{
  "encoder_arch": "vit",
  "model": "image autoencoder",
  "dataset": "abstract colour fields from 500 small random pattern networks",
  "train_examples": 203450,
  "image_size": 32,
  "crop_scale_min": 0.8,
  "horizontal_flip": false,
  "translate": 0.12,
  "rotation_deg": 10,
  "bottleneck": "plain",
  "downsampling_factor": 4,
  "encoder_norm": "layernorm",
  "encoder_norm_position": "pre",
  "encoder_activation": "gelu",
  "encoder_mlp_ratio": 2,
  "encoder_head_dim": 32,
  "encoder_fused_qkv": true,
  "encoder_bias": "all",
  "encoder_qk_norm": true,
  "encoder_parallel_block": false,
  "encoder_inner_norm": false,
  "encoder_moe": "top_k",
  "encoder_num_experts": 32,
  "encoder_moe_every": 2,
  "encoder_expert_mlp_ratio": 0.5,
  "encoder_experts_per_token": 1,
  "encoder_shared_expert": false,
  "encoder_patch_size": [4, 4],
  "encoder_conv_stem": false,
  "encoder_layers": 12,
  "encoder_width": 160,
  "encoder_positions": "relative_bias",
  "loss": "mse",
  "latent_channels": 8,
  "decoder_norm": "batchnorm",
  "decoder_activation": "relu",
  "decoder_widths": [48, 96, 96],
  "decoder_blocks_per_level": 2,
  "decoder_block": "basic",
  "decoder_attention": false,
  "decoder_upsampling": "nearest_conv",
  "residual_init": "zero_last",
  "optimizer": "adamw",
  "learning_rate": 0.0011,
  "beta1": 0.9,
  "beta2": 0.95,
  "eps": 1e-08,
  "max_grad_norm": 3.0,
  "max_steps": 7900,
  "batch_size": 256,
  "epochs": 9.9,
  "lr_schedule": "linear",
  "final_lr_fraction": 0.1,
  "warmup_steps": 390,
  "weight_decay": 0.1
}
Rows from block 5 of the encoder of a small image autoencoder, named by matrix and row number. Rows with one number within an expert belong to one neuron, the router's apart. Each number is 128 + 24 x the weight over its row's rms, rounded and kept within 0 to 255. All counts start at 0. Numbers have three digits each. After the name is the row's rms in percent of the matrix's.
Before each expert's rows are labels from the 100 images, of 14848, where the router gives the expert most weight on average: "patch colour" is the nearest of a few named colours to the mean colour under the peak. Only what is clearly more common there than usual is listed. The data: abstract colour fields from 500 small random pattern networks. In brackets: how many of the 100.
# router: router (encoder.blocks.5.mlp.router.weight, 32x160), inputs 0-159
# up: expert up (encoder.blocks.5.mlp.up, 32x80x160), inputs 0-159
# down: expert down (encoder.blocks.5.mlp.down, 32x160x80, transposed), outputs 0-159

# expert 11
patch colour: brown (39); green (33)
router.11 107:124209129136167084135123116110116139129120172122108139128101126119108160142127113142113147114142071076128141140132139125135152142121164133123144142110150133110149142107142155181154123134133143113146127136124124128125114152065111173133112134219168154146117151143128147102141161143146141166144099139108170133116105108124075108138096112183146118090134097124146131134124133057099112126135167135090169108143146129146157105174147145123128112128140147117143124149149122108141129139139122
up.0 109:117117092160136115121160156104123176165129112153136147121139136082103117113124134100138148133140136100175166091132142089141117130160126157115114128155110162091086123136105117098114130132121173102117115142154147130149086106120101124175107148103114124115106144141142148127124128089131111161076139145152156118117134135123105128135128108155140103115131169110106115124118121109124104167121122111121153104158140096145157138125129098202147122140107141021134133171170123152115134154098098
down.0 115:138139124114107120146129146111143138105168118125112120126113112099164126164149156096155120121185144122111120115120121139185138083142110105160129106133131134126112143103075179112154104106137122129087147113160087084116135177136103137094131117138170121114130166133145136136152114130118092171137124076147141138173113143148158128117160143125093117095142088141145125114111127100127120120121128159118107166093081118173125130099166114166114105115097116161143186123109164132165098088139136
up.1 128:109146162136154098125132154121101130170104102124190145082077132109100110101095161131107136169124150137119135134163119119176097177135179100093099126128125139096110089123140100126107116181133151152109109126118119124115143142129150153139138172135136125116104144142123143115141128100158133173123152106105127117130078119163122127130148079118174087128137106107136135120150106139097143151122147104115175138148168110136146145137120165120128086125121100058110103138103114130110137132144081
down.1 110:125167163139160133116152141119118128135110146154158150136148149114141108116104126125175106121085161129114133126152146119134122130141147172115122143143124124132120108100118104087150139088110138104154130141150130139113106109106178070138120139172090117130126112129068143088133130136144112105133100114128143165099127131122092114110156134080161117106109152131114059157125140119079109145188127133130152157117169176132152196146111130192143143123125161100132133137086129121139155123121160
up.2 093:163152126119149109143100122103104171150090107143130142180115141124162119130144090102156148146098082103147138143148104134155104121146122141134118132149121165118114115117117100130114110119080131106116146126113210100151104122119107132201141098141079152131148124148156104160147120090131156129151126129086054162134104127113147135121122141161123123119138150111131146118158119103115111131123158106109163096120159119121117154159161135163135119127085151063147146138108143159129104141140160
down.2 093:130120138152137167137135163126127065132127166108138126114144150164142118158136104128134134131151141154128099143087164116120117160155123093130143048127114145115108058123152121106107098139118148145133166109119122082109139148135139084142145076134097150158134115146120125153158125107112156115115114170129118136100137104163121125101114117143083110145126146103145183087119164158143100107123084115154086137137089106155175168140150118119107151122118115160093162120130149138156107138127115
up.3 123:092134155107112090099099135097131093160122124133113143102085163139071128109137089126153122153131134137097143120116135116154111191102170136157125139138124166098142105125121120072134127126141165133135119182131122124137158129094096147074130114156143147127155113141167134092107131121149139122161086109137152140129111111183118110185150089123139098099114101143128140105082108145094183131143153135110133125157141138117143122139113114130113140150132119102160077090158093123116154128148117
down.3 117:097129156176151133108139121124149144118090136157166125122126100105159127129111086124110138106089090106152111134138101124108153117132098137133063147181104129098144160107155118131128133104129099093136103136147144139160144106151149136172138137130083123101098110121107124102123138108123143138117163167147069148101159115100125108177116157118122161124117159100122082139143108135113146145108125105161171104131123114060149151175163113119131113147122141061121147120150126149090135132122105

# expert 7
patch colour: cyan (44)
router.7 117:145119145138145132156131118133142124116125181136132148129164132136142161116124098133151129137111162104080178150080111055130151139159129089146107139107105143085142116129114126097134144156098116104127113116104122122177109161127090156127108110108108106099178142111124136120134164141111165118166112140120080156142120075135112097122153102106134125090087147144084129141116130134129097136163164134157143122148124142141116119169169165131134149144103081114109111120164106176087132098107145
up.0 094:166114138139114092124126156161143156151139103150136119118129135170132101147143075127163135061118138151152138112127119107134092143151157154112095181150120150080130117117136105119081101131125123126148076134121169123130169109107125107135147144158117120098155144188102133156158131105128133148133119151109139164170133087099135103137138125124159117150126106116096126183159069128100135121136182115116134125149116123171161128114156096115138122130136176099114118155139118160120156147106096
down.0 095:140138139157111124115131155121099091105122114109157114078120128145126125093147107119119142117197154129145131186109135144122164115173133135138153121101102113152111153164105138147127116091143130127080155119121113106105159154080061138097085150136186134127133124145101123143111117178117092148131141089131097118108108092138139145125174074116121151126171118139118151138101120106110119167124108155104159116111147123133094154107127119113142115133137123143123187132123170128134150128155077
up.1 076:107097093152121138156133146104125154136195095161142163151135128123101155116145133123116173154156158083149115065108112143130142164128117083132126147138120126115140107158085141118131129143115117144182167119095150099164115111163135154125144124144112136125133116146147136132131130144131112125116175185133137137101159165135129143126117119123142116142131124154150112102081133083154106143065115117141148071123131112102101127158142115103164108132129064113163164139122161105121109163102115
down.1 091:168108171144139162148096111153166136104133113091138130163162120128121115170110165132138093115098100098071106116133079123155110165150112112093117130152188131121144104164119130115158150121136157123150123099149137141160145130158138102121138189135178118111122108112108109094114135113151126141183120125134095154141135139113100116114135168152132120147096129115102104075121141112117112120135115157153102140087098100093084107101114130107162114129142099153141100117143122135105122142070143
up.2 112:131122126089084127138100131111117116108150137124094110156135138162128104140153057142150129206127163152124125129111129100120125134122152084166181113122143156094088151140140103112121096152144150093169127130103131082127129124112147105149166102137129101138136148152176112182115105141140123136148106083081132126147131145144157157150133121120143070103178103125158140114104091121146168145106156122127123119123119116139122153149150141094109164082091146116120117108117124118118105113130152
down.2 115:128085131098123091141098128126115088109136139128131121108128110141082129128171109149111155090129136162114122151120172121121146139121108082129149096130111077112124159152151147135111138123132136125104139127143094064083132123179115182095135144116169127137156167145146155160113155139102097104111199097131129095135139148171150178121126089130122120130128118125157093127142099129148103159127145149143132128124172092141122150108169146137126149092142124159118158141102112128096093149099102
up.3 105:097096130107127124167079151088119108165126076159139158166137149124120104136131151138106140144119174124115151133154132137093118151119125098135139136098149159099140178156101137106107123128136157075160143109121158110082110119118116140124120143133120087144151133126169140090111113104121146142147117131135159142176136125142137148124080137135112104115117099166141106147080183135170126159129156102117131136116165062137174135144120125115128147130142102095121171142135152124087162123144177
down.3 105:119150173102080081143120127115116100114104136137167112165082097142126103143131120124119141121147162146141102104126075130127129096082133114105117119116125087170097137145129151139134146146108135107166146156123107119130132141099153135079135109117126093108153139163143131175098112120132133171124123130114093104087184090159124130092136132151081122111170127126147130090140102150197123199135128142138129152104138105125126162152130119144128143096108172154098122137106120119135151156136129

# expert 10
patch colour: green (30)
router.10 103:093148104166160099104116102081142115106116150094117124105132100088111121139109109081134113099102074111074099094142124141127144124131130149132149147112124126152140128130119121162126152152107158098121121142123103079141118133118078172137106133086120114117134130112117083096122136153142125130116180145160176136118160098098129106150133146117140082148110162162131150132139151143111117151184158151149177143140128114114126167098163131141073141117141127126076116128153110097116109129165152
up.0 109:123092129149154116113130161139152135168126129129174160135156131150140126158103132110174158133164148115123126151096122153102168161156127164105098098171092149147122098112128109155098115123147140131125098131126153153142100114171166113142094143107101105135154105104141144111105124146127126109101178133139141163111140117114133103114091184169135131126128125126091061116111122075137102132141135109161138109171159132109155146102098111153112099162139153082151156099141129146088135172126124
down.0 100:171141121096142137124158128141120090107118123126148141128118131175162120159118110100145125129138123091089096104162095177103128131108094112125121100146094115166091126123127154107131148138153105122109139150167182113146164144136121098097105141132111168147117111152125170118147137152133115097141114077127126142139119117085174151168138117120104126156122118102135168107167093096133099080132133133173116162116133131171122149130126113162158174150127173128084149163124120141121163084134155
up.1 087:116098114126144124122198124128190117154121171149117128177135120095116122133129097119118144114159114115118131114158134132118156125156072114150127112157120149145121085150120167164139156145145101151121143166161158122143149140144149133142086160109106086100144115141106141172067143120116152110115130133139122133181139106151105121129113181129128111154115123104098081118135135095147139098090117149122159142096141106161134087106127124129132145169143135168148146135147140153098164144132066
down.1 098:100106104136146160131131129147124092152088124132173146121086156150136159133110102062140130124129133118120085162121138136118161120092151145103119123150153151134093125125131142071160096142130174085120123126139119157148077136103091196127151113100152113101124142167119167112084128121161167155076107121139129128100102121078116123102154146151122136120101154097137112109135195149121146135143116134150157112136124137180094126128121155139125133150137128111130105138131114091121133122163142
up.2 090:091098095091122120122154158112127110150123142141156147108141145144098149104131134126122159131159124155165078153111140135125122142163139158128142149182109124086124088160154103122148142128140127128140134088154164097164147073138133091137125106137110083140132124145103156108116141103129089097159131106142132182159130162134134138126171163088149102168130078112091112112124131085130120100125131152140138133127120140140142146079093099117167114166128145097133116120127131163124157176074119
down.2 096:133107103097113140148126164117136081188156159130143148088116146175103121148116125094125136097138119110183111137141141109108134131089184157150072133167081152132102101107112140119108129092109131113134139148125125108153142151179138136109117126136148137102107111090127114133167106092136128117138130136086149132130130118142084149109122100150144114128126136112142153138133155158134118139145138150161180137137148140194098100162136108113161120105142146100091139164112089135146188142153122
up.3 090:099102108134096131098104126124146125164161144122161180155107111141115112144129077143154156134136133116155110094122149148128142169169133147146109132174098148137106140134126128124167121094139139111137135110160151133158142104179129095131152106131160107150162112144115128141144116135135135135102154114129138121117153150133124161173137183108157127155068106163156127120155110053146106126117099117165149103111164131104091168138110079122165157127124119109137157144161141129131115191110138
down.3 097:152094143101154139098147159105106109088131120162142124112125144156103141141133144112135119133122142109106104128135145117118141126119169134135108124147121165112133142108111141169154124130112176117158148123140089152135121202117165143136112171147156129116098134134093114134133127152109156112158160122142135166120093120092077078097126122125184153150139167105118099064147168131146120144167100139120151130122110128135171107157146126124114134085107164123160115173135090152125141171125073

# expert 1
patch colour: white (38); yellow (27)
router.1 101:143114122150138117122136147122149125109148145139104130136129144113123147072163164146181146128095130115125090147141160134113137142160127146116148133100156129135102161086127138172144181132146148122143108080111086098165092170112120096101090104123111139143080133120116164166127134103160100117115088078124139073116084132122099111152142113111106130138114131115118171150135143167103108146126113106128128141139100096155142107077136132176096131111136097133150151113128121100100089171160114
up.0 088:100146149082130115129119145173155152133102148143117114135131079113127137138106158127138118157101101126114129189139081131153102136138105169146074151126133140109103167168130127131081109109148093143117125141121141142136171127107167107117121170114138152110152126137106123162162125097130124145138109154118134114139119135109080165145090116170152108153099122095098120113136166120079130140129178075135144134147128089149158136172169078117082107139111142112105131153137139126097148101131116
down.0 102:138137128138133145110149116120170119168134086126126129143140149097130159148142150111125119152107069138125098131098143151124111165129109151055139104122092104141122074111159077112098091108097127156180133157151121152169134110149115091159130089162094096143117118089119085157120138105124091087109137156158096148098133126132114127147128161129132127135109110102111133144135138108126131104138178108132100137092109109116115090145095125120181138167096146113154162148147110105131130127147106
up.1 088:112117126113113101158162184126143136155115095132145140111109122178110155153148135137119188141142146154166139152141091104143089150147090112120128125104106138117157134126136167113121103121119148145109152138112134152148153118125106091117120160048122119134141152155145150144132115103100100148115137179101149152129142148118130157112151113134159126189184108099137139107136132081145136165116132129138122131124135126147133175145132111149105113074119151137157171113161186157133119153086143
down.1 090:125151141139143124174123122102181166134172162142164138075158144099115123131132111120117127089143109120157081106130148155138118126140102140121142157154147115172127103150104113095103068146108162112158129117128106153131095154161141157166123105127166106107132089092176118093136145116108125152145114150103114115155092133118120162109139109118077117127155096116171106153124103113142105114127146068141088101145110127136141083158091140131162103144136146152162129163129140124142128147112114
up.2 097:097116141146135132113125100129163126140125125149110108143134085146136159112107136136120105141105142099141134119112148118150148160130144165123104184128106154163151117095167087093132116101171157176125150150116098138121165140114111171111137150149100146101110072084116121129168149102153124117119120190110087153133125095160135148169077134159104121125123134139082102136119143131136143138159160120129155121139088136100155144133110090124119105158121124072113116119127114137088073100153098
down.2 098:139116083138131130137126108124156155133107092140116116114175121124143127154100176139127099094119138092143090115133141108104097122145121122130124121161147138160112124128103127140150163129116151154138151125111153173179141054099118155146111144127100123082156155117103088147112105100133116141116160167143109101128146139146106092143124150134106154172089154098087074155157091119123143099156115083105129116158095141071141149133121160144134154133109153146114144122120106127103129180112161
up.3 094:133112130164179128104163121110136106161147092111124130140127111152141179129117177145075123128142152098082128123134142120122129174091130129143092160070134160123173146143169124074142089157121199140116130132128157108137124147085174123123126126165113130097142120115157136092152117114105130102087125155153146122171099149130137152108135133130123110120092117155134106128117148151113118139084103140130138130112144161132144136186097096135117130154135096078111124128112110099107149131121103
down.3 096:104125136142134146176134105159177085128118121147117108066156142125125158114110166104147091125114096118126140165130118158116148184090140142125137160114161186151110120097183111121146111175135120133137132104124095143122164156135113138139140123110123139148118105113146129134160104088145120114116085137098168165104155113082117097169122177129139123119116076139170125171122117112128129100101166112144083147108117155118166078132114125107120135147116136153136094155131142131128117122138140